{
  "model": "masked spectrogram model",
  "method": "simmim",
  "norm": "groupnorm",
  "depths": [2, 3, 4, 2],
  "kernel_size": 3,
  "avg_pool_shortcut": true,
  "widths": [64, 96, 144, 208],
  "init": "xavier_uniform",
  "muon_scale": "spectral",
  "nesterov": true,
  "orthogonalizer": "polar_express",
  "final_lr_fraction": 0.1,
  "warmup_steps": 490
}
Rows from block 6, named by matrix and row number. Rows with one number belong to one channel. Each number is 500 + 40 x the weight over its row's rms, rounded and kept within 0 to 999. All counts start at 0. Numbers have three digits each. After the name is the row's rms in percent of the matrix's.
# convs0: first 3x3 conv (model.blocks.6.convs.0.weight, 144x144x3x3), inputs 143-143, a 3x3 kernel for each
# convs1: second 3x3 conv (model.blocks.6.convs.1.weight, 144x144x3x3, transposed), outputs 143-143, a 3x3 kernel for each
convs0.0 098:469498468546539533567435457
convs0.1 109:530472548557452451543454458
convs0.2 106:517480528422508513474530474
convs0.3 095:508491559498480524562484490
convs0.4 096:528526528574455542486532494
convs0.5 096:467459491502492566491447490
convs0.6 101:524511521429485504497500487
convs0.7 093:539455525519527532558479562
convs0.8 101:484508517576548331459425508
convs0.9 099:532522509578514498495490458
convs0.10 101:546505526488524516528457507
convs0.11 097:538573441585550425549517457
convs0.12 100:524502502450496501448528536
convs0.13 096:459499487451450546516521431
convs0.14 097:527510438571508513461513512
convs0.15 098:482526566443513514543481434
convs0.16 095:530486576538511518541572478
convs0.17 098:540544502509539436538479520
convs0.18 099:472488489462495549536468416
convs0.19 102:446486539433533477488533424
convs0.20 098:532457501570505438483452490
convs0.21 100:540469511500470567543526483
convs0.22 097:508464476553476467493482518
convs0.23 099:557467419403505557464535580
convs0.24 101:462445602498496472529526549
convs0.25 102:510511468472485499447417446
convs0.26 101:458467488474405477489471501
convs0.27 101:501582549554496424461528496
convs0.28 103:525477453488494502448511518
convs0.29 099:524523508451581481514540484
convs0.30 104:481479544486496476459522480
convs0.31 109:500471510466496489456500495
convs0.32 098:417503555507591481515509454
convs0.33 097:498515553459505563462463495
convs0.34 102:525480484445440452520498499
convs0.35 103:470501462589502418453448505
convs0.36 098:528547456454540454462512509
convs0.37 099:482474471556496506474502521
convs0.38 099:603443480596519567464528558
convs0.39 097:486449530381496569555462518
convs0.40 096:520465435515509502483537539
convs0.41 103:472524457623512467608471406
convs0.42 100:510480448493489404457502492
convs0.43 096:446496550441449447524448497
convs0.44 097:424588489491486574465459496
convs0.45 099:489587529570523545513435558
convs0.46 099:447518485566523473536483492
convs0.47 095:508481425503501488524443488
convs0.48 109:487473441459455490535498427
convs0.49 098:503545515513441445495512450
convs0.50 100:431445504532485445446467487
convs0.51 098:403477434537473492511518491
convs0.52 101:548443524514440461478514460
convs0.53 100:444505557448453538466525475
convs0.54 102:521494513534476597545501557
convs0.55 099:485462457599531431535532493
convs0.56 103:513511512447542530480488506
convs0.57 092:553476428572456441516483429
convs0.58 095:508514486540530440520461467
convs0.59 101:471454523564543550480520519
convs0.60 099:461479463557527578507522485
convs0.61 096:511557548439485536540527525
convs0.62 096:555497578565491436532465482
convs0.63 102:521438549554467533609538481
convs0.64 104:474501422554514499431483488
convs0.65 094:528579555542452559464483490
convs0.66 101:498548491463584501560501448
convs0.67 097:484508501572513420523437492
convs0.68 104:490509520566513530570493552
convs0.69 100:501457522397506499474507462
convs0.70 108:434513592511543507488493462
convs0.71 096:445517512504518499503477425
convs0.72 103:620491435484485586504453519
convs0.73 096:559495550504464556456539503
convs0.74 096:508521523548566423518483522
convs0.75 097:451490469501516504465511479
convs0.76 103:500496451543549571552484511
convs0.77 097:433554521518601535525575463
convs0.78 101:493470525488427457525477472
convs0.79 110:497529519556518402505525474
convs0.80 103:499472589552475386544518545
convs0.81 104:474418526480499477459550559
convs0.82 097:475492453438563496437561547
convs0.83 097:541526495522508497480452492
convs0.84 102:430506508474519496534578457
convs0.85 100:599511467499551594507474513
convs0.86 098:493532587454453533517539587
convs0.87 101:484489500550474633501470471
convs0.88 100:468546488460546544527499473
convs0.89 099:463483613488461545584554463
convs0.90 100:533491497526510441477586474
convs0.91 102:474484604500451459522460443
convs0.92 104:484518502461541546543476489
convs0.93 102:419532467489555456504552490
convs0.94 101:502487542529565479481498491
convs0.95 099:513577475501447500452580481
convs0.96 099:531490553391501530537473507
convs0.97 099:488478494422389504470430472
convs0.98 103:517486492472484489516577556
convs0.99 096:486522614503478495515464533
convs0.100 095:503440437533485521505563512
convs0.101 103:458510506465535537501527498
convs0.102 098:497579513486485509465497497
convs0.103 100:469460540531546516561586462
convs0.104 102:557473405486510602570498454
convs0.105 097:502509588480562470430522466
convs0.106 096:524472469473521504502501488
convs0.107 101:482491531540570462483492455
convs0.108 101:474475486523598530541476491
convs0.109 100:427480512521429425511503470
convs0.110 105:520518477485484489444514456
convs0.111 107:477435455537490453503504461
convs0.112 096:492439476495407490454469547
convs0.113 097:507560510534425546436460521
convs0.114 101:515472447564505464507510526
convs0.115 102:544486511421469565500493489
convs0.116 100:608561426466537579487501475
convs0.117 098:539495537483485502560557469
convs0.118 099:473461519443576528542509460
convs0.119 101:600418470449447506529417483
convs0.120 096:567472434485534493596556476
convs0.121 105:502458526520495492497478531
convs0.122 099:504466499499552433490481501
convs0.123 103:488457577531519547546492523
convs0.124 099:513494459549491483499454455
convs0.125 100:453568566510455445492555479
convs0.126 099:461543553387490540489475524
convs0.127 103:475453506431517462520454433
convs0.128 102:461517557485490511468493497
convs0.129 102:519527550520513505513490407
convs0.130 101:517519476487519450533479483
convs0.131 115:510512463501537511490530527
convs0.132 103:527497504564526547477473465
convs0.133 099:511489466545476467555450502
convs0.134 100:526519438514431447404543544
convs0.135 098:517535472457491549481434473
convs0.136 097:479507481403542509547492497
convs0.137 099:432495542438576546465494497
convs0.138 095:517450399547428406498443442
convs0.139 099:503477518506550488450442488
convs0.140 106:525511462498542487590542477
convs0.141 095:505499462441498435557450496
convs0.142 103:396494572497550488501472444
convs0.143 101:496530524597558414554486505
convs1.0 098:531562475488522465459529537
convs1.1 116:492494468497492497452489394
convs1.2 102:525505455456509508492569438
convs1.3 101:515525508529448463483503464
convs1.4 096:468486518430570562385482545
convs1.5 109:517519475465466569548512490
convs1.6 104:420487499445495511506504483
convs1.7 092:494549551466511525411517549
convs1.8 109:536532516591483538476493485
convs1.9 091:514471492504530479554529485
convs1.10 096:533499501491541457495550479
convs1.11 092:506552423523515428508483422
convs1.12 106:498512479477521465539499460
convs1.13 105:498511475512491505510451559
convs1.14 093:513514527594577604514508508
convs1.15 096:551497544514522525577509524
convs1.16 098:524459449483538528553634606
convs1.17 108:446512500447519508447429507
convs1.18 094:439470534518510476512511492
convs1.19 099:559472541521550567513526495
convs1.20 090:455569451550518560550463439
convs1.21 100:507497470585473569502448425
convs1.22 095:469523590472490438458497510
convs1.23 105:431503534426508540500521474
convs1.24 102:489496534482469574505480538
convs1.25 108:494533517538462499481514519
convs1.26 097:523545485513587469470562504
convs1.27 103:452484482535489491447462541
convs1.28 102:488431466499495461506520453
convs1.29 102:487454488514455585478485534
convs1.30 096:480566524455470542472501559
convs1.31 110:515513540429502500500543533
convs1.32 098:517451508530478429475550528
convs1.33 100:532495551470453508461486513
convs1.34 100:554475502508551589501542536
convs1.35 097:471482498495512456494465458
convs1.36 103:501448477486479519512487532
convs1.37 106:470473542604529403477509518
convs1.38 103:506510541515487449503465467
convs1.39 101:513513457485528563519543523
convs1.40 100:452497505580519474521498487
convs1.41 101:630549450548511384491523443
convs1.42 096:524531478506413409471480452
convs1.43 102:513505546466507546461526589
convs1.44 095:521493482476542437473448454
convs1.45 113:516465471521535526438464495
convs1.46 094:456493523571505453514569489
convs1.47 096:505534513476501425559492504
convs1.48 101:438533445466508573538483560
convs1.49 086:456455486442512457443519503
convs1.50 098:532491579480515449490527554
convs1.51 098:481458484506422470467508478
convs1.52 104:540522522505510506443471408
convs1.53 103:461461485426444514493491539
convs1.54 096:490526488476531585438481510
convs1.55 105:548552535554440474406476532
convs1.56 104:502481473489543503529533450
convs1.57 098:526504495576412456470521468
convs1.58 098:528515525505491527475507485
convs1.59 096:469531461481525539454506406
convs1.60 088:449556513450527469447454426
convs1.61 093:496488477444487482469477490
convs1.62 094:452488501522499482475525535
convs1.63 103:488526500453461436461439377
convs1.64 099:459508567522531588563533486
convs1.65 096:450542561456549519418506545
convs1.66 104:511426392538484553480541562
convs1.67 092:465565522534567537477481494
convs1.68 101:455530497488462401519487450
convs1.69 095:489429504444492526514580548
convs1.70 106:568542495557464411452541555
convs1.71 100:572505479441476471541493533
convs1.72 100:531507495457511445544558506
convs1.73 095:440462504484462426464558515
convs1.74 100:476532552563496494448464536
convs1.75 101:536524542419498528531482497
convs1.76 085:540508471453433414494547489
convs1.77 093:467460484483461489483505519
convs1.78 098:481526491545523527501508508
convs1.79 100:533534538445514429437498483
convs1.80 106:466520529585524519516517435
convs1.81 104:474489491546542494489536532
convs1.82 098:461489493534513500521562454
convs1.83 099:453524540478487541496504489
convs1.84 099:501512471496488445482552535
convs1.85 089:514505528487552580457536426
convs1.86 108:441525488438530534485473576
convs1.87 105:490549497546562573450478468
convs1.88 104:541537526503474457561490501
convs1.89 101:544504407514499518489518491
convs1.90 099:510446539513519496466555502
convs1.91 095:590528467475471476460535514
convs1.92 102:535530514466484467474441485
convs1.93 103:478495540546504536467475461
convs1.94 103:512575539532527445533487518
convs1.95 106:503534547481573536510479475
convs1.96 103:504517501465498512451422420
convs1.97 091:522467519413464468501498478
convs1.98 104:510600497570547526457475457
convs1.99 090:488508442456491558509527473
convs1.100 097:529532525496437439544520461
convs1.101 110:483483553465529447431500484
convs1.102 087:550519494451513482486530467
convs1.103 108:530527445515482539460496448
convs1.104 099:463519495460535536560562471
convs1.105 087:458466444477547511492490494
convs1.106 090:524531533505469464482510502
convs1.107 098:483480449434433485502532528
convs1.108 090:476504440530539446485512541
convs1.109 092:472515474449468460457502526
convs1.110 105:498512497533459447529530458
convs1.111 095:414505531483503450507450494
convs1.112 097:532493433540562516464515423
convs1.113 101:453473502467456490471494535
convs1.114 104:485510501574490440502461431
convs1.115 110:494458448409491518486504545
convs1.116 105:452424543443455537574531517
convs1.117 097:558440517456525580517502489
convs1.118 093:525509462445502533438451436
convs1.119 108:459519442439494522590484485
convs1.120 100:513486553494523531573495469
convs1.121 095:539502518508532484550516582
convs1.122 103:509517539509476415495497403
convs1.123 124:479499539509549542466505536
convs1.124 099:513504434577529465582499532
convs1.125 097:494472494510545435434479445
convs1.126 101:470520521459479532446458558
convs1.127 105:529564492439529594444512534
convs1.128 106:543482465524472575488473547
convs1.129 103:488447415488529496502482538
convs1.130 102:541493509522524495463502494
convs1.131 118:448426435514524538483468540
convs1.132 097:501537555476535523436493507
convs1.133 102:496536513496456472545477498
convs1.134 090:429466566552574566550482475
convs1.135 103:537566460485525551526442515
convs1.136 104:554550496537586490555539492
convs1.137 101:493539561485527603449543527
convs1.138 093:444576530555455479565512512
convs1.139 103:510565484587494510541517463
convs1.140 096:460451473527435452540472471
convs1.141 099:535425481495478516556542492
convs1.142 104:497508411589563526503497548
convs1.143 096:462549490596547499463515512